python train.py --model="encoder-decoder image transcriber" --dataset="analogue clock faces" --encoder_depths=[2, 4, 4] --decoder_positions="learned" --init="kaiming_normal" --residual_init="none" --beta2=0.95 --shampoo_beta=0.95 --max_precond_dim=512 --one_sided=false --adamw_lr_other_params=0.0013
Rows from block 2 of the text decoder of a small encoder-decoder image transcriber, named by matrix and row number. Rows with one number belong to one neuron. Each number is 500 + 40 x the weight over its row's rms, rounded and kept within 0 to 999. All counts start at 0. Numbers have three digits each.
Before each neuron's rows are labels from the 100 texts, of 14976, where the neuron reaches its highest value: "tokens" is the input token at the peak. Only what is clearly more common there than usual is listed. The data: analogue clock faces.
# fc1: MLP up (decoder.blocks.2.mlp.fc1.weight, 768x256), inputs 192-255
# fc2: MLP down (decoder.blocks.2.mlp.fc2.weight, 256x768, transposed), outputs 192-255

tokens: "2"
fc1.694:468539421536493523510509478473516458530583506496482433551515555579496506525471440452477534494470499452538475503459496436481433501471568498488490481507509459542501440447541420500468453494502425
fc2.694:502458447493458428464556506508434467530506548467509486487526495453468511470470497521500512494500540451504519546474531556533445512464551506572544526508520408435479487491486486533482477439443454

tokens: "7"
fc1.738:519533525530456552533506504442553568495469525428476495528523486456495543457514462479534499451496506560543537552508474495483477528500507546496476531635497510432520500499495504454494460467419492
fc2.738:465486514539563448482463482488497448477518505505564486456545482518490525479477520523539474472471533481499522463483477504487415516607490513488524566476446492571502489489500557551468548500498587

tokens: "18"; "19"; "17"; "59"
fc1.757:498512476521515572487482428497432538430517477480517514530476472515511422485492469519510513538504483491531592427593578521509491444496500473529470513511535499513547435473528487453472472492551472
fc2.757:479467501518480498598505577499490523530463508526466568477448594416548514556475524620460477549526459587497483509416483495532549472500488562507507541453482492478507571507418503538544518506485482

tokens: "7"; "1"
fc1.218:501507492508476463410439505432518552482500477483458572510455520519494459488496502580486485441476501505513556450478441481556549495491516504561429502529471486472525476491518470500487409546428576
fc2.218:513482513482507516478484473495501455533504511478510543459510467505500474510499502474500516518487450539465499476473482522510515508457464527471481532464491473504504502516523489496408486495507516

tokens: ":"
fc1.702:419541458446506484577487495510435478495512537582497569438511491499450475486564491544485495502445523488536452528501575454555494488495519603444432510517566504496487554477539490521514444454528458
fc2.702:454474525515456533440534529468533471528487479549419530532456488504537494526467517472509502538509501500461492499463435505396496473474447449531561459464450476479441530537493481345499532463538487

tokens: "2"
fc1.342:506440490498515509450464462497435465460482471454549479507378444527457505497517427528539512543504536465461498397559511556491443495443509533445536510523482437529439474440484489453524512528492457
fc2.342:452542467531417413500530500505500504515478525488423531449548556489458501493470498466488472459496506502553457507465497522523520518457522499527567499486480506469492554554582501559451464527470528

tokens: "5"; "11"
fc1.254:524503512477484523518556463471443577415497483521539520513532454528530516532547485537486531547485476461492574565494538486461462500472514484438466541522558466442501462463536504572419523510500388
fc2.254:515462423426499477578472571496511493445514506559457490455476641459530496518509485511485494545479505484478557547523513527427507476511511505509549506394510501514524524490407523492502489518443494

tokens: "11"; "15"; "44"; "14"
fc1.546:534490494555478479580552505502500473479462536522570533523541485511551517520538530490546543501524514506505520598537497540433444431471503512514512508462522488491567518453510488445541525544529580
fc2.546:473456500503500408517410520521517500513500533450438511453438460441480450512512533454513444518463561480504478521439529515552481491514451468523504535451463631548435523519568494478529487488481548

tokens: "12"; "6"
fc1.92:481453485498487428558442528510476457437503539466454465432501412547531481480497457479501519445537456482494541488492507425493474536527509559441434472459462515480552557581494449467503445551405484
fc2.92:435489486470595444467529528575476494448539520461568536457487449454536521498448535442564524500454455482563560525483507462425476524434512508519492497471513497498459490460418526452518545383478565

tokens: "7"; "9"
fc1.90:515592525409514451487512562500524505566515462482465492488591490473545486506539527512422508520514485486513531502468498467519488513396513437489452467472515444522478435488534442483551480513529546
fc2.90:470521464520517473529537455473472523451514512481480467488448425498497489552476507520538597492497530503553528576501514487473482505448533474519537561506446487416487479526529497479482547442488486

tokens: "7"; "1"
fc1.189:458458428433466502490463550499549577478533514522466515509491487495506533522471526519506523503483526486532496437509468474499424554501570488431420511522495541422511518472435498480477482510486501
fc2.189:540531500542561460495455499565521450517531551543551504497488505494515493522532529508482468424481454583470499440474501480580433499432446566532509564475513465558446515489529461513502442496463537

tokens: "7"
fc1.315:475445511458485503436451575460542516441549459528482470473463535413531472490564522485537508510516515535459458492501437558472515444463504497492482558452494497474524454510471555494442428465470496
fc2.315:516459553453500471584484452531515468472501589473514554468497437512531491440462533464537501477496477514561573513572547472540525488523429424465475512489512542485444480536466503515452549461496547

tokens: "18"; "02"; "03"; "49"
fc1.618:515478507504452440491468463410504523471495468516520513496498553527439452439501485493450580502444513423488525527508492558471440494528488451498460518428560493474472464558452463474464457471487515
fc2.618:517524490491575498514481535465502559567529444474444529606514509487420485552516533515532544471503492479451537513503503522551507436462477431545511521486429501471504523485508494475442549525522517

tokens: "11"; ":"
fc1.57:494520439495469499479527461427475481490527526502469491426485527526528512536556457528558567515498491520569546490479474545448510529467515465455531558413522541481535537550494458444511501463473465
fc2.57:426516462494508485491481504513479491532498484547489577453564498492484505543532508413431527596442510474502488497491507461540405473500497464450473450536516468544530426507472505502435504437528479

tokens: "9"; "3"
fc1.524:519455450557471566430467528441497501482499473451480518546500437527542496514445572479479468406509464489522427475477513520523542503500512540505524506534442508508455549477497477464484451506533485
fc2.524:488509491537512521490489507494471578569516592517470518537527510457480520461587546463507542347420547550497473434594478437517486503466479473544518551493458511542583517472461522493492546583530471

tokens: "5"; "11"
fc1.240:466469506542460531468496447507455472538493512456503551520550473452558537499479458453466500615467431427513513547509481566500515532485548566441476515542511539432460486517511422491415503516570520
fc2.240:534547429477433522480440528473489502570497438512541593530484467514451498468553541552515499451530528455526523469472478500536468450488530475535447554504481546495462576524485503483505552510458570

tokens: "12"; "45"; "44"; "32"
fc1.134:491534488573457471507548488515463509503461517437530449413529537521525473522550437442466583493494506517521492449530531514503511522453448541457428493548530497533490520527523543538563524478519563
fc2.134:510449487460505444543544472518537556470531533449481526506491468466480420473477493468450540536520478433518543529455471477532496456538511394495511568478521521494513506568542581534475549458413550

tokens: "12"; "10"; "26"; "02"
fc1.607:538567587490447485552543519479565484527461507466479445494522481494417566451499520482471536513500517521522531483447481548506563510505498443524496429498445520489481483498535500445528538488506442
fc2.607:443498476438451429504433438497456492474526532519529480459469489455534465556469488467439473571461499499544470488502526538540447533486508508520500469544496545541518584442626496527496484529495598

tokens: "9"
fc1.130:492457462517485556465545487485472502487514532506441498451514451432510467418447564551513591476537544489490514530564467528542513444535505473464519496471514531506459468516441499534470488487568503
fc2.130:475457463480495545462487542512467521510477528568450539532473384486482459480502448458490501535505414552470476519533515539508457505480481535517414492504489499476503524525501541507519574561535450

tokens: "18"; "17"; "19"; "16"
fc1.70:595527486386489539453456460393607575486508465467513476477542555547501509513460501485432518482486437503478500508513500478544506484523503561431500508469524461526553445516473472515574478572584501
fc2.70:497453435531505480519467491518480492432499504531484491449450563415503490473516524485532560515506500513498522517548524520461604482506482534462498503502534516516494483564424554485454553536505466

tokens: "9"; "7"
fc1.615:486515561482493509530495545457527530502471527554541510487506446527473445479492393570531468554493471571500479500422500483528474484532420494465535564439441486415368513448447486504463463487489504
fc2.615:480488480544460535485549541500505536478490489498502450519503486488528489533492528501532440460542605505497515523465437517537524547480532490438501530446389482526547477465508470576521502509443550

tokens: "5"; "58"
fc1.383:581467534485478453561521499482470502467513504498475426551522492480482493516409499550483535535515524530512480509547482511526601464424511543466420489456483464478563529497462410490567536448505453
fc2.383:489527479562492546413468491606465525580448498579471470492432469521476455423619431486430552548443454497472533476453528438526483569522527478524493442520542512480498461605449448482493527456472468

tokens: "7"; "5"; "9"; "3"
fc1.133:420493527469508502587473455481535479435444528564561506454488540485538515500440559494515439505504524525596465507486463481503501532616477536458489558532496534428580522563444544523476448481461483
fc2.133:484463574528506467440518478528501474567551518469510510531539463482528507465498514499496545483469514547455519438451446494544497516541517482476485519485450579513475510429553434522523487507519574

tokens: "12"
fc1.411:546531490496474525552525493471578475436501504444466476460555581497565436393523568573478536467487556547542477462462460574474494468472491500501528466475523494455474449506487492438449431564520548
fc2.411:496610489436506538520537441525518489549454512494441454522537484514390528443435484529388431576517508475464537437511549512446486489508484428475495560570460471593504536528494591448529445520461509

tokens: "5"; "11"
fc1.571:521460469520499474528544542497492482483519503451464486496506546474549476472529457472520494523413499471438524481502450517516452485469477505478485508528514464408538479448587539523513535450496495
fc2.571:560496495524479562506557561531453466505453464482519414547500543485467545461488486581518459518472518492530532565510520502484508497432492514533463482466409487490549498465539477451508493484487508

tokens: ":"
fc1.311:441586505520524476514548491465535548492513556513490497503478460437416529478485497535498490463405570505470473493515493513502462477534535481537544595507588474492603553497520419513489466511466515
fc2.311:555513443559463492489525479451464434449516522511421407526415494528568474584468557476514579513522496485513515490483523509518523475507559521536453467488519488461495528524519546526488440558532443

tokens: "12"; "34"; "13"
fc1.34:493608471490551524487522424511439539605483492476431542499512515609514486456514472487556462533489540502515508499515511469483544520505490560521458511546533532495551548428451533487431451522443457
fc2.34:489447520518403537489499499565478489431460606436536541517489430510539496439538506494541548464518439466469500504457535476535516528489455409538454511513542566500516567496621532578535534502521551

tokens: "9"
fc1.746:489453575506547552486455539474437507528525498494642474492485436486527513546509503503504463580551502503522565531447539535497562507504536494463483554417386514479415450532458553469437483469507504
fc2.746:524484549525479446566498513494518534540513545554515546480570424442499480462555492467451498487527464528533513469464450519531434543497545475487491511491509495542451511447526543544466481492457522

tokens: "<end>"
fc1.0:405485417512484518575500502481515546508538562477527480492484476537529367451547576492519460555533502445498453475519467487479511505530446505392493498514553512566481554483503556440570509473462521
fc2.0:486452501511511447513553433539464523557556514464445532566488447422471505464478449490476497523466490486484507574435476468531488517534541492507498573396481522526469512413489531590497488474529550

tokens: "12"
fc1.476:458519531412517489564520490456494542499534472501487474521558519507472493405445415589454456450503544535420535500457448644495502487555448488512518548556449488493531495543461537460474519509480465
fc2.476:545464549480485492593501479533503458426491501541555517490488443493478524539575533493527524539483444520535446541484490466495478493547532474522432500365527465602522543504549541534511482592542509

tokens: "<end>"
fc1.277:499431469467496539512511496492492500571504440482509538601454489541401546569439440528510482522554497559526531506503485497515441485426505545450452515430491546454560562468507465487448523554487566
fc2.277:504498453533482500508462478510503537598505484498501499486461464478537442451566478436475426488558607471519486533469489412524467519578488539466464490506446511544474430506439461527569518542477484

tokens: "7"; "1"
fc1.21:484519518508495506513545462424486491509514537471453472474472456457521570470507440486550516503445555521545463562430511480488484466491564494490499412540517494437513515494510518538529566509449529
fc2.21:515529486477523472478543494539520497521476562462505541499572472468492476541499488577456521472510485502519517522548552439486420548518497518477480541435523484484403566417520484435461520475498571

tokens: "9"; "8"
fc1.309:462529432524520547520460508473512496493539461550497515527513524477534533509445541505487540543588539517530505514481494536518497537516517465567504571495452480492468552513527463464491460430540450
fc2.309:479448459530534522418473455609452415450575528533497534436450512520387496465500446539512480539467455516530574506526495489529464483446544538449459482474492526504440533526492502533498486478460526

tokens: "18"; "50"; "19"
fc1.262:542492528551400542436526485447541469494447552517478501511512527541481447501509523527477484454503493483487469407505425515542513526461487495526516489466471548501458545504512558469441474467484608
fc2.262:573539561555499511501463504403473495628537429482520571530495454476545453427495492447494507435442435578479488511528481485519542442608570509492521529477467548454534495461569453490540480563543475

tokens: "9"
fc1.302:556525507551472480491434518513507547538482523504533525504545491594576437446497468533516505475496538455510478467521417499515464492455541544493491500421531481501446458531519449555409455480533533
fc2.302:548492451603536404498509517526426499501504510504426532431488606511524484478497507469492485521515503535555589483478563464481529501434498518457488523467452500479423554454432441597512553513448443

tokens: "9"; "3"
fc1.316:503538578528494483502503562532533489447501421552430489482555417422482498507515453438484519483485495490561531487423514534478547544514417570490484486472398471574410486477469515526409457510499509
fc2.316:548491436562483475587479471444484507460515514469546553472424504488533453530439462572438526532487583479514500486417459509518568457521565482468466523515475522504498486441475531501544508527483519